{"tokenizer": "word", "encoder_norm": "layernorm", "encoder_qk_norm": true, "encoder_patch_size": [2, 2], "text_encoder_causal": true, "text_encoder_qk_norm": false, "residual_init": "none", "momentum": 0.95, "weight_decay": 0.0}
Rows from block 6 of the image encoder, named by matrix and row number. Rows with one number belong to one attention dimension. Each number is 500 + 25 x the weight over its row's rms, rounded and kept within 0 to 999. All counts start at 0. Numbers have three digits each. After the name is the row's rms in percent of the matrix's.
# q: window attention query (encoder.blocks.6.attn.q.weight, 384x384), inputs 256-319
# k: window attention key (encoder.blocks.6.attn.k.weight, 384x384), inputs 256-319
q.21 115:528465499468461502504534455519497491474500511493479520503523477488491526514470492440532442515453516497510497518523492485521500513469507464533530502490495485509495516491484487492500476505505515
k.21 111:496536519513498477509519499515511531451515523516513517492522552490524502489449498523549506479471517511485473525522544539444508462525462493461492507458518518483524499461505520511492526484473509
q.22 119:480463467499481481507493503541501527476528490548442488509469477494511465521496538541520531524500551480482516470514454499508505505538508520506465469508503511481473523462520504460506515527536503
k.22 104:521493525511518525522513542504516495470495474480488466505522460501546548487531477502485476557521557531529497526500457478479519518472508473501529490490506510499561516499435516519520488505515441
q.23 100:523530537478522514524454516504515482517487486499525557497470548509520459514524491499532505519474513567484455516502451508487487479536483485467487487480494522516525507474539521525502516484471495
k.23 095:480539469492487450538536485505553469529458511456542533513513469524458497524483524513499506494490500503498493497506511472471495557476505498507460482474494518512471497473478482479504547480520517
q.24 115:461498524519486432513507509547479512507482511533480493462496489511504523544486516557497520521583489500524517503471542518482511513469487496521459464484489526494486497498523503478475435505464553
k.24 099:537463491515487490473488521565525486527454508517533448501496535496544525457509499433543518512499512526504490484499503470456524498520508482510471488502494512474545491534445509522516493502481510
q.25 095:484460556530542521489509468498487509456487527487494465496506506521529510492526489509495521472484506512464433534507488502515476528489507517504486535529510509503451506512470480509476521515486500
k.25 095:441511499484501528490476478458506501521488500493433477533465478493452462469524487490445542529484491493513475508525506521505489495488488497518488456491510528511457524503510461507519517521520508
q.26 115:504567438527474528503536516487478488519444466528512490550465504489483505525479518467527517521495513463483531532503513495503470522524504486532505542480524450514540473487498533511528490466525538
k.26 101:539508487481475493514450466497470483529510468478460519473499506442526466541529482525522514501476513498494521466466477482531506504502526488514505517463528484496482487482494477567513505509492500
q.27 096:572492541506510517504522501503500500509538504486510540483479555510460533517509522476505521495444529505512485491466469518507510503477506521539475508487489490499509504528506528495524510485483448
k.27 102:475535465508484509511501471484514482507493488517464516505488498505478513466493473482467467515505505478515490510486545505532509504506538482460508489473496511522479489471490512508447484509530493
q.28 102:486459545479515468489505525464517501518545548498527474482489497483471488483562497471473502502518508508529504513494513522499466459466525532485483469509508537568483548523524466496492518512478511
k.28 106:503547469511474525518504451464437498519508516494508442498489507529489495531518454509487528476528512513486483457515533471494499511528497512492482470483544527498540544521471501537480501542522534
q.29 114:461551464493511479493515526499491507518513449519471475479504483526498507521505453472510493503553499464538473550501500500485505503501567467504498522473542471484521522521537534512521518465521491
k.29 113:492499507476512520514520505475482521536499504451474493455452546491455434473452467482477465492532501511448524537519518495464488493533479506533467489504522462500527493507517550507543498504491526
q.30 101:488511456493470555522496501469481468519478473503496460519507516489486506472457478500508536467485456484488547523465491544525517513512494513496511532478494486456559501511422453500479478518511522
k.30 100:468515512446535498472474462484520465473520527555496535492512504522473481511508479455451525510518517510476505473475510553532502522523473518482514499514516505534513461481521516522457460459521473
q.31 102:485442540507464528486505502486551505461448490495489529469522467475472464517557531550442509559509525502529496524520494479485530475452478495483441519448499495494475492505493516510529468505532495
k.31 106:527473463506501525478469497501497534527491458510478466497543494488484513489514529488475448490515486474534479554453543494481468501529496515508496534508542500526511547509469515488511521535487480
q.32 101:480486497472494519532495480497530549518506530470481532488500501515466496491494527530518465519508488526465496448490486509513501534479461471516486521446473490512536467464494463480570509493532518
k.32 102:532496498492508457491548555446510510500450501454472525511511520504502465475472479518485503482456523476498500499524492503512511503493495462485475470497542480498466493460486504521533490524536482
q.33 114:462499487469479542488508493542502547505489456459470538538502497510495480488482457488501443480484501501457469478489492474502458506498463466507513495453516466473517492501489521548483526542527488
k.33 104:517493544503484503469513482490508475493510455518522529484508574491493472526471552495497480499480499480473477515483471511506518497495521500499510514466504500481469489499450456513514488498525548
q.34 100:567487497453550495480503505481493472527491499441544498499512470520514526493535546513456470453488487515474527465503503486504460498539529510498511497511485521496498509500495506484497505492461515
k.34 086:486493491535479471474486520484473505528513512497509528483485482530513499498498489489508491469529428527478495510509540497471479538496481505515505499485498477474535459504524477530534466486458487
q.35 106:496509534523488459542497505511499502508478516468509499479516491538527484500517549445488482520475522514500497513517497475514496503459491452492519486479452511499524514466500476444505476523486500
k.35 110:483517516527493494489483539544511482446496459505481532471538453559535505533498499472545526488489522495566464504545479459479501481464500465516484541583515483445515473486494554497513515434458491
q.36 094:495516506484532470528472508504490488499523533525489489509515498484489512521486540497470456482495500487519515500513493469537514480501510458483518511531508488504542506499469458547502446521486510
k.36 092:515525511511499479493479508484469503488484536510518527508504541493496528476477491460473526495501461511530470510522495505491495508490428530518530504537481542498480512535524513530547516499468520
q.37 108:517517509493540515525446492521492497530496441573482491449475505471529493522498511489512494532480523485492496490520491521528497521449453495512494526526498426450485518516523514456497503463538478
k.37 122:481519477486540478509479500531540461482513500499484518534529501494494493530488519490519508503502486517551484527493479473495529480494522451464538523523479481485495481482495501493472540459529459
q.38 111:492513443504501527507520491505460514473488509460530510534454521433457499501417512508503455501478479501512492488482464521524481472527496504495543511496463497507552485520468497516492510494496541
k.38 103:499496524488507498479526531520509499500487488466505515526457465543484500505496458506556484500463510490506507528497511485481472496488508461526505461465461506487488471471536470530525513470478523
q.39 114:503499438494496473521528485530487525479472530539497454517506493492530492500526517507520493493500509492501488465546472502512523444522542492492496472489515486455481499494535536488501538514493493
k.39 106:502479561508498493490489449561536509500518491504515518504505488523523519518483508492487472459495490536464481495485491484480493524540517499508501507503482509472530484507504557490515508473437490
q.40 113:513501477473494517510502494526464543484507527455486488505477479461515491476497580479483407519508474490489451475489493488477516517496468478566525499504525512501511493520508504483538495487505530
k.40 100:490493518493510468495499497497517483461515481513490522565547442498527505498514521577510524472460503495540472482518489501474475504501496511486503482508493505500504497510461449523511548514500518
q.41 109:518469495533494513444503517520514523513491525500494493503443482546504466512447466505520465499517568521498550506492493481495501458527517499504470507499528477523480495483522491491516506506499510
k.41 108:524523502503509519509457494466476471515517524453508503498484512480483505517508480502467442526508487532485487473444523504478482489455491533481506525480477496549503520456499503496479506491531447
q.42 109:554503491539507498465511528489512452536509547548534471471494515527492501494522542489486528489552545508511551514529493448460477485513525515501481507496482494505512467434506519443477450522476521
k.42 108:483519493441485516476463512554427465540472467496464506497513525496552508485508483512527454493510487474457490532499550522497543524516512508504523506492494518505571495522493513495518518488491469
q.43 106:469463539503477492501534458513504477512489509484501518539515552443514447480460486533461475497484486481465502514499517507497495512510452490530491479486473479493491500517453513489477503500518482
k.43 105:516487445470457492492463474502507477536502538511539514535449502547518497506461522510501509506535496470495493468522492531509518535509514509529509443508467517505534494506480497531454501517534500
q.44 104:503517517483519481507511469499472532454549478447453531495565503508507485544470454520478464490486498489502489515518500505514493519493517465454519514511508497479478484549505541534482482534494464
k.44 095:500472516449517514497521495492474465497527447524512524489481516475497471478491512506474511499526491508504522524493475478513490509453522560489521471444475493497493507520479496500510500488490498
q.45 087:504484477482461508470518481515500504499502551493512489535476483507458525481523514494468527480518526492475479579534477543491490515506494548494560454504534495524551478537494490503481537557504512
k.45 089:476525505509493519502495531483485491513495487475505508477498487539513477466498522483542509510525508502471475517516483568483521538537508493527471435498509465501481501515511476471469464500519480
q.46 108:545510512497520516466483528480510462540553550523520498460515542499508497503506502472542522518521529486476558531496541443500502517513484512500503549540481536458510508460526492502458494511505528
k.46 107:493518534525484482509491490507510529485497484500470524512467461531512495468462546493499487494494471505495510490536484513539482472486489495471507474512515521486525472474513476471495520459501503
q.47 106:502541517496473486542560476527478527498500503501441497510506541517536484519496508531503484504524543491497502515489521488498542509459491526489530458495527520470477473504515499515513477509538516
k.47 101:543467498486559506491555488488476533493509455469518486480504517500484510389498498494527505483473512477518480517537472508523498515485517478496461494457523524512549524509485490489470504559502503
q.48 113:485542524519536501541490495479466501486495529461482528475519492485514509511519491498464478514522504478473554529521479518517493488518524455524497516547531485514505509494483505493496497457532498
k.48 103:512487523506506468471496514486492475476558535523515501501529537522538466483486494487468483529494460537517490534477448466464459469523493516521490483534523508508462472505479490487477523534463492
q.49 095:530547528467480520540485508522496514555523516496477560485512529517462501536505495536511494541514490467497497528456500492488486531479522526501530493501489488483530504498512480503523515489507513
k.49 099:521485476486542508495530549497466521530500471493498492506491510489515533465530548513498503470539517476532502494494519533531500512522497461479491479495546490493535516519505511508505487548521501
q.50 094:508481495523485442461459574475486504511476486514500505485482515517492481467515461516511520493484545524534494505505509553504544503499481494488462501545511513527493524465522508525493436475497471
k.50 090:488523475547482537494446482483517513556506510478495484457520473502494538539486487499517504523499464545550563470511489489488518536473504481523542531498480499511483506484516526457491501494502467
q.51 124:502527508537520446525495527509491514541503519541494503480500504514510547487527479485499506488486475504533473475533499511490466467496515500512520505510469513526500506510486505529526494504506473
k.51 109:464510507529494501496485533493510508505508437496514460449472526454472527458514486501492505496491490505462506488486502516507478502480483546501468525506491480464426533490487520466475490512469521
q.52 105:483487547509497477461521492513510517513520513490521509503475473520470515500471487495515534446500452569540519513517462503460472499489507471493555459476550527528498495497476510489506482475468484
k.52 100:486506485538530474505477511473546495452492516519491513490551433516528523501525484456519521499464488494504495488507527489476469510501513502507505522478498502526502500494551494472502471473536491
q.53 109:499460528492490502444531500457500509491501476462536489549490478480483506502461471535523502434479503512503495503467492530534488533545488513471520481489530459485482505507456498535493503542492502
k.53 094:498484467510525517535457503460517503499468544499488505515523462523498505529488489497478494487537517509472519465498462523480486519476487462494519529465504487490488508488529476486525528454504493
q.54 125:535495482524458500484490501488488503520529435561477476482492509499522508472532487463540519506508501477522527503472490478509477494585504500498466493504485484489489523500530538492520478546481493
k.54 105:478533460512479481532424560478490503503514533508510527520461459492481540503495511503512461510536493508456497486477502488497508507474489491498498520479489472523527508522523536480501529503498485
q.55 108:537473508494529505514510528465525453483531519495517477489482515482501488533503513492475487522509540512437493494483525511465488493528466474479455502553504497520514544504495490513475536466440514
k.55 095:528496480492464496510540502537481502491532525548510481489519486503487498496514507513495539501514530479526511520506487433566476472502487486524479501524486503475474479524484478526523491530489508
q.56 100:503467526508490451469515489535519478472477473448497511535476527491533514470530489519510466498492482513539444511469515514458535527502531466493481480478510496554473481553484503466506521456494462
k.56 096:501511467541502504532523467488491503508491501459471488497507498509467510529522527513473519464549512477544478472495480519531504499455490502524497546525510498478476543520506526488573461476496503
q.57 105:525489491478526467475514512507513481518498537497512526504460531509469488486534506540489477524519473523499475552491525486463526480486539532492483501447501525512501495520490475488470491502528493
k.57 100:487489483475477539490491502476482496563461472432525522530509520504489501511486484476524536527497502553480499507494507517508512452523537542455493508505520518515486509493442419505514452475555509
q.58 105:522486478530478531479526515436498548484490516535500501479515489474448512449508497482517512477484485539539454480503482529537453520514492562469493494495513522551468497488521569492490508519488437
k.58 100:420463543503528542489503509501531502505514496492518491508487506517489516562492490519511483524496510519466504490499490536459473488506501511489551460470499492524521498461517488489462513486501506
q.59 108:502507537544483497490513508470501499508487486485532510482543511502505531500540501524504528489496467530489462482526523497469498479483517484517523525493494494497536537484509503490486500473446484
k.59 092:465512511501518531497506476510532502472509494489488495506516529510499524455519533458531542484512498548516496456518483526480472478517494511456468537497508508491508496498516531477491498476479568
q.60 102:502476475486527461517470495515489486461457502504523499465477520488530485517528484495512480519515465468500473490496526513527495539506500548498492509505442523515472467499451510497487488473489492
k.60 103:448518443494533516475539514456504496512504514503488472490468472488452485506481497478539545505474533497523484516506543511461521525493498497558465496494540490524451483483518516501507492496492481
q.61 114:483489502529521451464469547503538475534457569515526487474470502455548522472526507496458561496503504476510489526529523480505512523505460509508474475520448501520525499508486486519496524510473458
k.61 109:503528472467508501532451522516502541538496489492502444497526477472478508554528513567537561508508497490502502501485577541512477502528467506505457526489499474484497532454543534476524460514477502
q.62 099:496465508504503486491462486478517476493512492526522469489491474479501486541491506502455523468474499520485495493519512554506507492459529520498473505518475471490509541521514489482462463529500502
k.62 097:474525476440446566472494495534451481523499513498518468497494573481471482514508472534479512543488486495498543487510518532526506468525490506506498526484450489494472512486503524510489509511519504
q.63 105:521488470530506538493467494434475480515498475519504488480497537496500529514446484494553493495490501512506501493494546509501441532499508501491474511471524502525484508479514498475488437494472497
k.63 095:478521481511515496475530531487483519542529470502506492483477490495490469498498442492473516527474518489473548496512468507544494489501500475550512449503463528503522529539509474491505472481492509
q.64 101:526505529505472470496554484505477536473457556484484484522511468480501537483507479540469520501547497524466516489485477498453507491515497473493489486500492504480520503534468525518514496541499494
k.64 104:514502456510527456476487537523502503483476470491500494491506487536496489538510504473513457537487518494562465528455484479479545509506515522509474503504499474552495439514479474524511501450506482
q.65 103:526500518475485522529506516505482503513505485446550559469486509481521450539510514519479523494461498499492550517463461499501520460467500487474450438467526481542487522480456497540510528500516499
k.65 112:507463526497423511501502515488475484470499456490498467491503490453485504506492473542526510476493487510490497492452482485503498484514513473503526554501483510488495467499498505493540465509525501
q.66 095:457509529544481461521498480560506515496535504497482475438498501484524531503491475502478530492530507514524538520480503497447510456494542496512478478480469468516502513451563529497472496501455553
k.66 096:477511458520500479500497507503502533533490506489487493491461513484518451509567505487492519498513463525463548502462522463479478490503538507437493478516572464503463515551534511463512493497481491